python train.py --arch="tdnn" --model="multi-label audio tagger" --dataset="single notes of 20 synthesised instruments" --train_examples=78125 --gain_aug_db=10 --n_mels=40 --hop_length=160 --input="log_mel" --spec_augment=false --win_length=512 --norm="batchnorm" --hidden_act="leaky_relu" --channel_attention="se" --depths=[16] --kernel_size=5 --stem="single" --widths=[320] --num_labels=52 --init="kaiming_normal" --optimizer="adamw" --learning_rate=0.0022 --beta1=0.9 --beta2=0.99 --eps=1e-10 --max_grad_norm=1.0 --max_steps=18500 --batch_size=64 --epochs=15.2 --lr_schedule="linear" --final_lr_fraction=0 --warmup_steps=3700 --weight_decay=0.08
Rows from block 8 of a small multi-label audio tagger, named by matrix and row number. Each number is 50 + 10 x the weight over its row's rms, rounded and kept within 0 to 99. All counts start at 0.
After each channel's rows are labels from the 100 clips, of 14976, where the channel reaches its highest value: "top examples" is what is common among them. Only what is clearly more common there than usual is listed. The data: single notes of 20 synthesised instruments.
# conv: width-5 conv, dilation 2 (model.blocks.8.conv.weight, 320x320x5, each kernel summed), inputs 240-319

conv.0:32 41 45 34 31 45 24 37 52 48 44 48 49 48 56 40 38 65 45 24 35 47 52 52 47 62 65 58 45 47 39 58 55 31 36 42 49 49 49 55 63 42 50 53 51 55 56 47 59 61 37 50 44 57 38 42 48 36 36 44 40 50 58 62 43 49 48 61 67 51 39 46 50 31 62 66 41 38 65 65
top examples: oboe-like; short note; muffled (low-pass)

conv.292:42 52 54 44 45 45 58 47 36 47 58 30 31 40 47 62 41 46 46 57 33 40 37 56 55 41 56 44 58 44 31 42 28 28 36 42 50 53 54 46 47 45 40 41 48 59 50 51 59 51 51 54 47 57 44 49 42 47 45 45 49 61 37 48 60 56 48 35 52 45 36 51 58 62 47 48 37 45 43 58
top examples: text has "noise"; harpsichord-like; electric piano-like

conv.144:60 41 30 52 35 38 44 40 66 58 55 52 55 52 52 54 49 51 46 44 53 36 43 53 57 47 67 52 34 42 55 52 43 53 69 40 52 65 58 54 54 46 53 43 61 51 55 45 42 55 53 50 47 40 39 38 49 39 25 43 50 50 45 41 51 39 45 39 53 44 36 49 45 45 60 58 32 35 48 46
top examples: pink noise; horn-like

conv.87:27 54 48 38 46 36 50 49 40 49 54 38 51 55 48 52 57 48 62 52 44 42 49 54 66 49 52 43 73 48 49 26 25 48 45 47 53 46 50 49 41 34 38 33 55 72 49 57 63 46 52 54 57 44 42 57 43 47 33 26 50 39 47 33 56 42 56 45 38 32 57 56 64 64 43 43 37 33 34 45
top examples: flute-like; bowed string-like

conv.248:53 54 48 64 43 42 56 52 49 38 37 54 49 36 49 62 39 52 28 38 54 45 52 54 37 49 57 52 32 43 59 59 52 56 45 77 40 44 37 39 51 45 53 57 47 38 44 51 29 63 39 37 45 30 48 49 47 53 60 63 46 50 54 46 36 45 46 52 50 51 40 43 57 51 62 56 36 56 43 43
top examples: sine tone

conv.159:54 62 34 54 42 47 51 49 37 50 31 45 32 52 41 48 57 42 46 38 54 34 49 50 46 54 46 41 44 38 48 53 43 47 42 54 34 38 38 61 42 49 47 38 43 48 39 64 29 57 46 13 44 19 51 49 47 63 48 47 52 32 45 50 32 51 63 38 61 58 44 57 49 45 44 39 44 57 43 49
top examples: octave 2; clipping; bass guitar-like

conv.199:42 49 41 54 35 44 50 39 52 47 50 51 51 59 60 55 39 28 51 60 48 53 52 56 63 57 65 53 50 68 51 57 47 49 34 58 47 45 47 49 49 26 46 51 45 55 53 50 48 56 49 33 42 37 55 39 51 29 55 50 54 58 49 28 43 42 47 49 58 46 27 57 57 59 33 59 54 30 32 38
top examples: text has "noise"; bass guitar-like; clipping

conv.170:67 43 47 53 42 46 55 34 52 60 68 60 42 50 51 62 45 44 51 47 71 41 50 57 45 45 56 54 28 52 52 47 45 52 52 47 47 51 71 39 53 42 66 43 52 56 65 43 42 59 51 34 31 38 34 44 56 42 34 46 57 61 48 44 64 37 44 35 39 32 38 54 55 40 49 57 47 29 48 45
top examples: clipping; text has "clipped"; square lead

conv.152:45 46 41 40 43 43 32 64 34 53 52 53 65 56 46 41 41 54 47 07 66 55 57 62 49 54 60 58 47 45 42 61 44 43 52 36 37 26 20 58 66 54 68 50 60 54 54 48 63 65 37 46 41 46 52 54 57 43 64 35 59 56 47 41 38 55 51 34 42 54 36 54 61 56 46 36 61 60 32 51
top examples: thin (high-pass); octave 2

conv.314:42 51 55 44 43 32 56 42 43 34 74 55 48 34 55 44 42 43 43 48 49 46 48 58 69 62 56 61 53 56 22 35 60 43 27 56 48 46 66 33 62 42 56 45 54 38 61 46 37 72 48 39 40 49 64 48 49 43 56 44 62 55 49 43 63 40 51 52 16 27 43 59 39 54 49 49 56 40 59 44
top examples: clipping; text has "clipped"; organ-like; mains hum

conv.317:47 35 41 50 62 55 54 50 51 64 44 36 61 49 45 46 66 45 54 42 66 44 46 79 52 47 72 50 49 33 48 66 43 43 45 35 60 39 57 57 43 49 53 57 69 64 63 56 41 64 37 37 43 51 51 59 48 53 42 42 54 44 41 58 42 47 61 48 51 40 42 53 40 24 74 69 39 49 50 51
top examples: organ-like

conv.102:33 43 32 38 46 41 37 47 54 28 76 49 49 49 72 56 53 60 52 33 44 45 66 51 52 61 60 49 43 60 31 54 63 43 48 49 50 67 46 54 59 49 64 47 46 60 51 36 35 76 44 31 30 42 48 37 40 33 46 49 41 55 66 51 43 58 61 53 39 34 33 53 61 38 49 47 62 53 61 42
top examples: mains hum

conv.15:39 53 51 47 59 49 54 38 47 44 67 53 50 39 63 63 54 39 41 48 49 53 40 64 38 54 66 49 64 67 36 57 54 47 32 58 61 53 69 43 47 44 55 65 53 61 62 42 47 62 61 38 44 58 52 54 48 64 60 55 46 57 56 39 64 42 59 48 48 37 28 60 53 51 49 70 49 53 59 47
top examples: muffled (low-pass); sine tone

conv.123:34 64 51 37 54 48 54 49 63 50 42 25 52 60 47 63 63 46 51 47 28 33 54 51 75 42 46 41 49 30 72 41 34 47 52 54 47 48 52 54 32 52 27 49 52 60 55 69 53 52 55 55 68 34 46 55 61 75 39 46 51 38 49 52 45 43 53 47 53 44 42 50 58 46 46 52 39 46 41 45
top examples: reverberation; text has "reverberant"; text has "room"; marimba-like

conv.81:59 55 51 47 44 47 34 56 53 60 67 47 37 45 60 44 45 47 36 56 58 44 55 50 64 63 52 50 43 44 52 30 44 60 46 59 48 59 67 38 44 48 55 46 51 63 72 53 38 44 58 52 56 46 48 48 61 44 54 44 68 54 36 48 55 59 51 44 47 36 59 75 51 40 49 54 50 47 57 54
top examples: electric piano-like; clipping; text has "clipped"

conv.22:55 47 55 59 36 57 39 56 49 37 63 51 58 55 60 54 27 55 56 55 40 40 60 46 46 34 44 65 61 70 47 39 55 60 52 56 40 39 40 34 58 57 29 40 48 44 30 36 49 38 37 63 59 39 48 38 55 31 53 58 59 46 54 61 41 44 39 54 45 57 75 38 49 63 37 47 52 50 52 37
top examples: short note; clipping; text has "clipped"; saxophone-like

conv.301:51 53 66 42 34 58 38 57 57 44 50 48 55 38 60 51 36 70 47 44 47 36 68 61 48 37 39 50 62 52 38 28 40 42 36 51 32 45 61 35 54 47 28 55 48 55 33 41 50 51 55 73 57 35 33 45 45 42 50 61 55 56 49 56 40 49 31 44 38 48 73 43 56 58 42 47 64 53 48 40
top examples: octave 6; organ-like; E

conv.161:58 48 44 48 58 39 40 43 71 46 46 38 55 52 56 42 52 51 52 49 32 57 40 57 58 53 61 38 48 53 53 52 41 60 51 57 47 64 75 53 53 39 42 45 63 53 60 59 51 48 67 51 51 53 53 37 26 51 36 54 52 35 32 49 61 45 33 32 55 46 51 58 62 46 48 63 31 58 75 67
top examples: square lead; short note

conv.101:34 52 51 43 43 48 39 54 16 40 49 36 41 51 17 30 37 47 50 53 35 60 53 34 49 46 44 62 60 34 41 60 38 44 46 38 50 08 24 46 47 55 50 48 43 35 47 45 52 53 30 60 50 52 50 34 72 42 63 39 51 53 47 47 44 57 36 51 54 56 61 38 43 48 36 27 50 54 40 39
top examples: thin (high-pass); decaying tone; octave 2; white noise

conv.68:42 45 57 51 47 56 35 56 46 63 52 57 51 63 49 40 52 65 47 61 46 60 66 45 56 46 44 33 33 62 56 44 54 49 30 64 39 44 65 50 41 47 54 64 41 62 50 59 43 51 41 43 60 51 49 52 55 52 58 59 59 60 55 48 55 60 53 52 44 39 45 59 53 27 36 45 65 62 48 51
top examples: muffled (low-pass); decaying tone

conv.290:54 64 56 36 42 55 48 46 44 39 38 34 32 40 41 53 50 56 54 42 51 36 52 56 50 37 38 44 59 39 36 30 50 39 39 44 43 46 49 43 41 44 40 48 44 53 47 41 49 43 48 50 42 43 27 53 38 50 42 53 44 44 63 64 45 58 47 41 37 54 68 46 53 58 47 40 56 53 49 43
top examples: reverberation; text has "reverberant"; text has "room"; marimba-like

conv.233:28 45 57 35 39 47 55 48 11 47 50 40 42 35 25 44 37 46 40 66 39 47 50 25 57 52 30 55 57 42 40 42 38 54 44 46 53 22 40 44 52 50 47 48 56 43 54 41 47 43 36 54 59 49 50 39 88 50 53 57 35 54 46 48 53 54 43 33 49 28 68 46 37 55 45 28 37 61 52 46
top examples: thin (high-pass); decaying tone; harpsichord-like

conv.56:39 40 32 39 44 37 39 36 58 18 71 43 28 40 73 48 49 49 52 45 48 41 42 45 53 61 59 43 46 54 41 55 55 45 56 60 50 70 48 56 59 45 45 38 46 63 51 35 35 62 46 37 43 35 49 44 36 26 44 45 54 44 54 45 55 40 56 56 47 51 48 61 60 47 44 56 41 37 58 40
top examples: mains hum; slow attack

conv.193:33 46 60 59 43 39 66 23 54 47 55 46 34 41 54 64 41 49 39 61 50 53 36 58 60 43 57 56 59 49 56 45 45 52 51 59 49 61 54 43 50 49 35 52 31 53 51 44 42 52 55 48 53 42 39 47 46 43 55 62 59 54 58 58 53 31 47 36 62 40 59 56 61 59 42 53 39 31 22 48
top examples: mains hum; rumble

conv.153:47 62 38 52 43 56 56 43 56 45 74 44 58 52 57 54 44 46 51 47 51 38 57 45 46 32 44 58 53 51 51 47 43 53 40 45 39 55 53 38 52 58 48 48 46 60 54 35 54 40 42 55 38 46 48 51 50 43 40 44 45 23 35 70 52 48 39 50 55 50 57 48 70 42 67 48 46 49 56 49
top examples: organ-like; white noise

conv.257:40 42 44 51 55 46 41 43 57 52 46 30 49 68 48 47 57 51 57 39 21 56 48 53 65 40 64 34 41 31 57 60 57 49 58 50 46 47 44 55 52 57 28 54 49 55 52 48 35 64 42 62 61 45 44 52 54 52 48 44 49 54 52 50 35 53 55 57 56 58 54 56 61 31 55 49 54 45 32 42
top examples: bell-like; organ-like

conv.6:57 54 62 52 33 73 54 59 44 49 36 51 41 55 32 41 40 74 63 48 43 57 62 48 51 41 41 52 45 56 55 54 68 43 46 49 28 43 40 55 57 76 55 56 37 49 46 54 43 51 40 44 48 26 41 43 52 54 48 89 56 48 53 51 47 59 53 43 46 61 40 34 36 52 37 36 45 63 56 68
top examples: marimba-like; decaying tone; octave 6; rumble

conv.212:45 52 59 51 42 55 52 56 19 58 46 54 44 52 36 42 52 46 45 71 49 51 48 18 64 54 15 65 51 48 51 37 47 61 54 51 57 24 41 48 42 60 56 51 55 43 59 52 49 45 42 28 54 38 41 57 99 54 53 52 58 54 41 48 56 56 48 46 52 52 72 49 30 42 48 20 44 54 43 48
top examples: thin (high-pass); decaying tone

conv.278:53 48 41 60 44 48 44 48 48 52 65 54 47 42 63 54 47 61 48 40 49 50 45 52 44 50 61 45 46 41 32 57 53 53 51 59 40 53 53 57 50 62 57 37 48 54 61 29 56 69 49 31 30 45 56 44 68 23 54 37 55 54 48 59 47 57 49 54 44 69 34 61 69 40 58 41 52 46 38 49
top examples: sine tone; electric piano-like

conv.169:40 56 53 36 52 50 58 51 42 45 38 48 56 34 51 50 50 47 42 33 40 54 54 68 44 57 65 43 58 52 22 58 65 30 05 53 62 38 58 39 47 38 50 62 39 48 44 53 46 75 44 48 40 57 51 51 31 56 56 51 63 63 65 36 51 46 54 60 44 40 34 53 49 35 52 58 63 52 55 41
top examples: muffled (low-pass); sine tone

conv.140:36 56 61 41 42 45 50 47 53 48 57 50 59 44 46 56 35 44 53 48 50 45 52 59 41 34 53 45 55 50 45 58 44 41 49 37 39 42 47 39 48 48 38 57 52 49 44 60 56 54 41 58 53 43 47 29 39 49 44 56 22 54 46 36 40 43 38 39 48 30 42 32 45 58 47 64 44 44 46 34
top examples: organ-like; bass guitar-like

conv.132:34 45 44 50 44 44 60 44 49 41 54 45 57 31 56 60 45 49 46 65 23 39 45 39 59 64 54 47 59 49 54 47 49 56 62 49 63 61 36 54 53 50 39 47 73 42 57 44 40 40 47 53 67 52 50 42 47 42 38 55 55 63 45 53 51 42 51 42 67 32 62 56 37 53 47 51 34 49 59 54
top examples: harpsichord-like; flute-like

conv.23:43 32 51 48 49 44 35 44 39 47 50 46 50 55 56 48 36 56 49 43 48 66 26 54 42 43 47 58 52 59 55 36 39 46 51 52 40 51 49 38 59 31 50 43 49 62 53 47 64 58 41 52 43 53 32 44 42 07 24 50 56 44 45 37 65 46 27 55 36 58 49 42 59 54 47 47 13 46 49 59
top examples: square lead; short note

conv.114:71 49 45 64 43 44 50 45 48 49 61 64 51 50 54 55 41 46 38 58 48 43 39 34 61 71 48 57 40 57 52 45 71 68 58 54 61 58 46 45 62 51 61 46 64 37 56 42 41 44 41 30 44 35 52 37 52 44 58 50 63 54 50 55 35 47 44 56 60 61 75 48 42 49 40 45 41 39 73 48
top examples: oboe-like

conv.250:62 46 45 63 55 43 60 34 50 56 57 72 46 44 60 67 48 41 33 48 63 57 40 35 43 48 53 55 36 74 59 60 52 67 57 54 45 64 48 47 53 53 66 52 48 41 47 45 51 51 44 31 43 63 48 48 54 40 41 50 61 45 63 61 58 42 32 51 64 64 45 50 61 46 48 58 35 46 55 55
top examples: short note; oboe-like

conv.237:45 48 47 45 42 59 53 56 22 50 27 36 34 74 45 50 61 66 70 59 45 53 73 57 47 51 52 53 56 52 48 50 43 33 32 40 59 23 40 58 56 50 38 52 35 59 37 63 58 58 41 42 46 25 50 58 45 55 42 42 57 52 48 46 59 50 62 55 43 63 48 50 53 55 41 44 61 61 38 41
top examples: clipping; text has "clipped"; sine tone

conv.279:56 40 52 58 47 48 35 46 33 57 56 43 46 59 50 61 38 56 53 51 60 59 28 45 55 37 48 59 53 52 57 39 40 54 42 45 41 45 54 38 61 41 51 41 46 61 60 41 63 42 44 51 36 51 00 51 42 11 31 42 53 50 44 52 49 51 37 43 44 54 51 46 64 66 40 54 39 44 53 56
top examples: electric piano-like; octave 3

conv.238:44 59 47 42 33 27 57 48 59 58 49 62 42 67 45 34 52 53 49 51 56 54 58 63 51 39 62 48 27 49 51 70 35 51 61 48 45 54 51 54 46 59 61 46 46 38 55 58 50 62 47 46 58 36 52 42 57 50 44 45 45 39 40 37 48 54 43 50 59 50 36 40 45 58 52 46 40 46 34 42
top examples: white noise; reverberation; text has "reverberant"; octave 2

conv.269:51 48 62 58 35 54 48 48 52 48 42 44 62 48 54 54 33 71 49 43 51 54 55 61 52 31 48 61 48 53 54 41 53 52 45 59 41 41 53 36 62 44 28 50 54 48 33 46 51 49 37 60 58 47 33 47 46 35 54 59 48 52 66 45 44 52 30 63 33 55 55 29 54 54 49 56 53 44 33 37
top examples: oboe-like; sine tone

conv.309:50 52 56 46 42 50 45 57 45 67 47 53 50 58 51 42 48 33 52 68 60 39 57 47 80 50 48 56 45 52 50 51 40 53 39 53 50 38 53 61 38 53 48 53 50 66 55 61 66 43 47 35 48 43 48 43 67 48 35 27 60 68 37 38 36 64 50 41 58 54 44 52 65 53 29 48 54 52 50 36
top examples: thin (high-pass); mains hum; clipping

conv.225:72 66 47 56 36 63 58 49 45 47 39 52 42 44 42 45 58 49 50 44 58 36 70 57 65 45 55 59 52 35 44 59 46 41 44 54 47 42 41 57 45 66 45 51 36 50 45 51 53 54 52 27 39 34 69 48 55 63 53 50 56 42 29 54 27 56 54 40 50 74 37 51 51 51 68 40 54 59 52 48
top examples: reverberation; text has "reverberant"; text has "room"; marimba-like

conv.45:62 46 35 53 35 46 47 38 42 39 59 54 57 55 50 49 44 45 55 50 41 46 51 43 56 63 48 58 59 53 34 37 66 63 53 30 45 52 46 42 46 46 60 27 62 42 55 38 48 58 38 51 40 46 41 39 42 28 39 41 49 56 43 59 53 56 47 40 37 46 67 51 45 50 41 33 57 49 65 40
top examples: octave 2; thin (high-pass); bowed string-like

conv.117:49 55 51 51 36 52 60 44 43 27 43 53 52 49 50 53 39 27 41 59 39 38 42 41 52 41 43 39 40 57 42 50 56 46 48 39 43 42 44 38 37 41 38 48 44 42 38 51 45 39 29 55 44 36 59 35 32 47 41 52 40 61 43 50 46 48 43 55 51 40 45 30 51 53 47 58 47 34 41 30
top examples: pink noise; white noise; instrument: bass guitar-like

conv.310:42 45 59 41 42 43 47 37 46 45 56 47 39 61 52 69 47 37 64 50 45 59 30 47 57 54 67 57 56 61 54 64 61 60 50 31 42 46 45 49 42 46 48 57 48 49 67 52 49 47 34 48 46 50 37 42 57 34 32 44 37 65 61 46 53 50 54 49 57 42 20 45 50 51 31 67 28 45 49 48
top examples: sine tone; octave 6

conv.222:46 44 49 48 43 52 31 54 53 61 50 48 52 46 67 51 47 54 37 59 62 45 68 55 56 48 59 35 45 48 58 44 25 60 45 57 39 55 61 45 45 50 48 52 52 76 64 50 57 45 55 47 51 56 49 45 61 37 43 46 56 58 33 41 60 52 52 40 47 44 40 68 61 31 56 59 55 54 41 51
top examples: electric piano-like; sine tone

conv.104:42 45 50 64 54 36 50 33 48 43 29 34 39 62 34 40 60 51 55 37 25 75 45 50 59 49 42 47 50 40 48 43 49 52 58 51 53 43 44 50 45 47 36 49 40 46 43 45 63 50 56 66 50 57 38 64 52 49 53 45 35 47 57 42 54 49 36 49 44 54 66 47 64 52 54 36 45 44 47 41
top examples: white noise; clipping; text has "clipped"

conv.266:46 50 58 43 39 51 44 49 43 63 27 51 36 59 46 46 47 66 48 72 13 48 58 55 66 53 54 36 55 53 48 40 49 46 33 48 55 47 65 32 50 48 51 59 59 58 53 51 59 56 44 57 67 54 29 48 47 38 42 48 58 65 54 54 55 62 47 42 41 33 62 61 37 50 43 45 55 51 47 59
top examples: muffled (low-pass); decaying tone; marimba-like

conv.300:56 36 40 54 53 51 49 49 37 47 49 14 50 50 34 51 53 43 52 43 50 47 51 49 45 37 24 32 39 31 48 34 49 38 24 50 45 38 55 55 42 41 24 32 48 46 23 58 47 37 51 50 48 58 49 57 47 53 45 44 49 47 50 47 56 41 52 52 44 53 40 44 45 41 50 34 54 54 49 51
top examples: short note; organ-like; octave 5

conv.155:50 43 42 59 44 51 40 39 22 56 45 35 55 51 47 48 51 54 50 47 59 43 44 54 56 47 50 57 63 43 51 35 31 36 37 39 52 30 60 32 60 45 37 26 47 56 41 38 50 44 47 56 45 58 48 63 33 33 41 26 43 42 47 49 42 52 55 53 21 54 62 55 66 61 62 47 62 33 44 51
top examples: short note; octave 6; organ-like; pitch class: F#

conv.256:54 41 37 51 48 44 53 50 35 44 35 26 56 16 41 49 45 51 34 47 50 53 42 39 46 53 25 43 40 35 43 33 56 47 36 62 49 39 58 55 52 33 34 31 53 47 36 53 63 41 48 55 41 58 39 44 51 35 46 56 57 51 60 44 66 40 32 48 58 52 61 51 39 45 54 31 43 50 50 55
top examples: organ-like; short note

conv.109:49 54 45 56 19 59 40 54 45 34 40 62 61 32 41 49 38 66 45 44 58 50 69 55 38 45 48 60 33 49 51 56 61 21 48 48 37 49 31 45 61 49 61 41 51 33 45 47 37 53 36 42 53 27 42 44 48 58 47 61 47 50 61 52 40 44 42 56 38 49 32 28 54 62 43 43 57 51 50 54
top examples: decaying tone; marimba-like; octave 6; rumble

conv.306:57 42 38 45 35 43 58 39 47 47 64 60 36 54 44 62 45 50 55 45 51 27 55 44 43 61 51 58 23 56 51 53 56 49 54 35 50 55 51 40 43 49 69 44 56 42 60 39 40 58 30 23 36 30 34 32 50 53 29 53 43 57 56 49 52 37 51 39 51 32 34 46 48 45 39 52 47 46 59 50
top examples: oboe-like

conv.41:55 43 35 50 42 56 67 49 33 58 51 45 47 34 52 66 48 49 47 52 63 33 41 40 41 42 42 44 35 38 44 45 44 35 33 54 57 54 44 43 40 48 43 18 47 47 45 40 48 51 41 36 32 61 63 47 55 37 45 40 54 54 55 55 56 47 46 56 54 58 21 45 44 33 66 39 53 49 49 48
top examples: short note; text has "noise"; F; organ-like

conv.111:40 39 58 30 59 52 34 51 61 52 47 33 43 50 42 56 55 50 51 45 50 47 30 64 56 58 62 48 40 31 52 59 55 22 41 53 59 48 64 64 52 41 65 56 44 53 63 58 58 70 37 32 43 56 30 50 63 53 45 56 49 56 54 55 65 61 49 44 69 46 33 47 49 29 67 55 32 45 54 68
top examples: sine tone

conv.253:30 42 46 33 42 37 41 38 52 43 48 28 52 47 51 47 43 59 54 27 26 41 31 54 61 50 66 55 52 23 52 60 34 40 57 38 52 53 49 56 57 55 37 52 62 51 61 43 58 58 44 70 60 48 34 42 58 36 29 42 47 45 43 42 42 40 41 30 46 43 56 50 54 41 48 60 38 37 47 41
top examples: sine tone; flute-like

conv.83:52 56 44 55 54 48 56 56 51 48 47 49 55 50 55 59 37 18 43 54 53 58 36 42 47 44 25 54 39 58 46 45 50 61 42 50 50 35 52 39 24 40 47 45 55 49 34 43 51 35 51 52 35 55 59 47 47 51 62 45 52 49 47 48 67 50 37 58 45 53 44 35 50 45 61 43 43 66 56 31
top examples: organ-like; clipping; text has "clipped"

conv.91:56 50 39 48 50 44 55 50 39 51 37 31 51 48 40 56 49 23 45 54 52 44 39 43 41 41 28 45 51 47 44 29 45 45 34 44 47 34 51 48 40 32 31 34 43 53 28 49 49 43 47 47 42 49 54 51 31 52 53 40 55 44 51 45 49 47 50 52 45 50 50 41 53 52 45 34 53 47 43 24
top examples: text has "noise"; octave 6; C; F

conv.31:47 57 60 44 39 53 33 54 46 51 34 58 47 60 48 46 42 59 48 41 28 63 54 62 58 37 54 53 47 59 55 57 67 45 32 55 46 38 56 37 50 36 59 66 37 48 54 57 44 63 46 49 58 40 45 51 48 57 64 56 63 61 56 40 52 57 41 58 36 58 29 54 57 45 51 40 65 61 51 48
top examples: muffled (low-pass); decaying tone

conv.103:32 41 43 35 47 36 43 55 45 29 49 46 57 44 51 49 40 55 50 44 31 52 47 62 47 56 62 47 60 53 08 57 46 30 35 57 40 45 57 42 56 38 54 51 62 53 46 39 64 75 46 48 48 59 49 33 31 38 41 47 48 59 51 49 60 60 42 39 34 23 67 54 56 49 47 45 46 58 61 53
top examples: muffled (low-pass); decaying tone; marimba-like

conv.110:47 49 50 51 21 64 17 49 55 54 61 49 58 67 41 34 14 65 46 45 48 47 60 63 45 35 46 78 35 43 49 59 57 39 49 38 32 44 42 51 52 60 48 53 41 46 45 47 65 54 46 41 36 30 53 37 55 45 40 53 38 52 53 51 32 53 31 52 63 48 37 38 43 53 59 59 47 50 57 47
top examples: decaying tone; reverberation; text has "room"; text has "reverberant"

conv.180:38 47 49 52 47 43 46 38 51 53 12 38 61 58 45 49 44 57 45 49 03 54 36 56 64 53 59 57 59 44 57 52 41 57 58 53 60 46 51 40 59 44 30 53 57 51 52 45 60 54 53 79 67 57 41 55 55 35 38 47 62 45 51 39 52 40 37 58 54 50 67 55 49 53 49 65 31 29 40 45
top examples: rumble; C#; pink noise; note: C#4

conv.3:49 40 47 42 42 49 50 41 50 61 75 58 41 59 51 61 44 52 56 61 69 28 51 30 55 51 49 58 37 54 59 52 47 64 57 49 47 60 46 50 47 59 57 42 46 47 61 38 47 38 46 16 42 37 42 49 56 40 32 54 46 51 36 45 51 40 61 38 61 31 32 45 50 64 51 43 38 42 49 58
top examples: decaying tone; electric piano-like

conv.192:36 33 45 42 34 57 55 38 51 45 48 49 32 18 59 57 37 61 38 52 43 27 51 55 35 52 66 50 44 54 46 62 56 31 46 39 63 52 42 50 55 48 42 53 44 43 44 49 46 56 21 48 51 53 47 39 41 38 41 46 62 63 57 53 45 33 43 51 67 56 30 41 47 39 46 76 56 34 46 46
top examples: reverberation; text has "reverberant"; text has "room"; organ-like

conv.112:24 48 49 35 44 48 56 56 41 32 45 45 47 36 35 54 53 51 52 55 60 31 57 48 42 51 34 36 60 57 48 34 32 41 34 50 42 44 41 51 45 38 53 50 56 40 38 60 54 47 41 54 53 53 53 50 50 56 35 50 19 58 62 56 65 51 50 54 21 23 49 44 26 54 52 42 38 56 54 49
top examples: flute-like; marimba-like

conv.76:47 38 57 33 44 39 36 35 60 68 18 43 59 60 49 36 45 52 49 53 34 50 35 55 60 53 57 47 38 44 64 57 47 53 54 41 50 56 60 48 53 56 48 63 55 48 70 59 57 39 46 66 67 51 29 45 67 50 38 46 48 43 43 45 50 40 44 44 70 42 52 49 41 42 47 72 28 40 60 60
top examples: rumble; octave 6

conv.88:55 44 63 49 47 48 32 46 57 54 43 51 51 54 60 49 36 49 47 35 54 53 52 67 50 35 56 41 58 49 58 60 29 59 53 48 34 52 57 47 55 59 47 58 48 59 60 48 64 50 58 47 53 50 43 36 56 44 55 51 42 54 26 24 47 49 40 18 49 53 40 57 64 43 38 60 44 58 46 48
top examples: decaying tone; marimba-like

conv.36:41 49 49 60 28 54 49 49 49 39 50 54 57 35 52 55 41 55 45 49 41 47 64 53 32 54 60 56 38 57 42 67 59 42 43 46 57 40 28 54 51 45 51 52 52 38 47 46 32 62 35 41 56 38 56 46 61 50 57 54 51 72 69 40 30 45 55 61 66 51 31 39 53 31 46 70 74 46 53 27
top examples: bell-like; decaying tone

conv.284:60 40 46 51 40 71 32 57 46 44 73 46 58 57 48 59 37 55 57 47 55 58 57 36 61 56 52 57 63 60 50 47 69 57 48 60 35 51 40 35 53 56 48 52 57 55 56 39 33 43 31 44 51 43 52 46 57 42 56 72 46 60 60 49 47 56 58 59 38 57 26 59 51 47 37 45 52 58 57 63
top examples: clipping; text has "clipped"; flute-like; pitch class: F#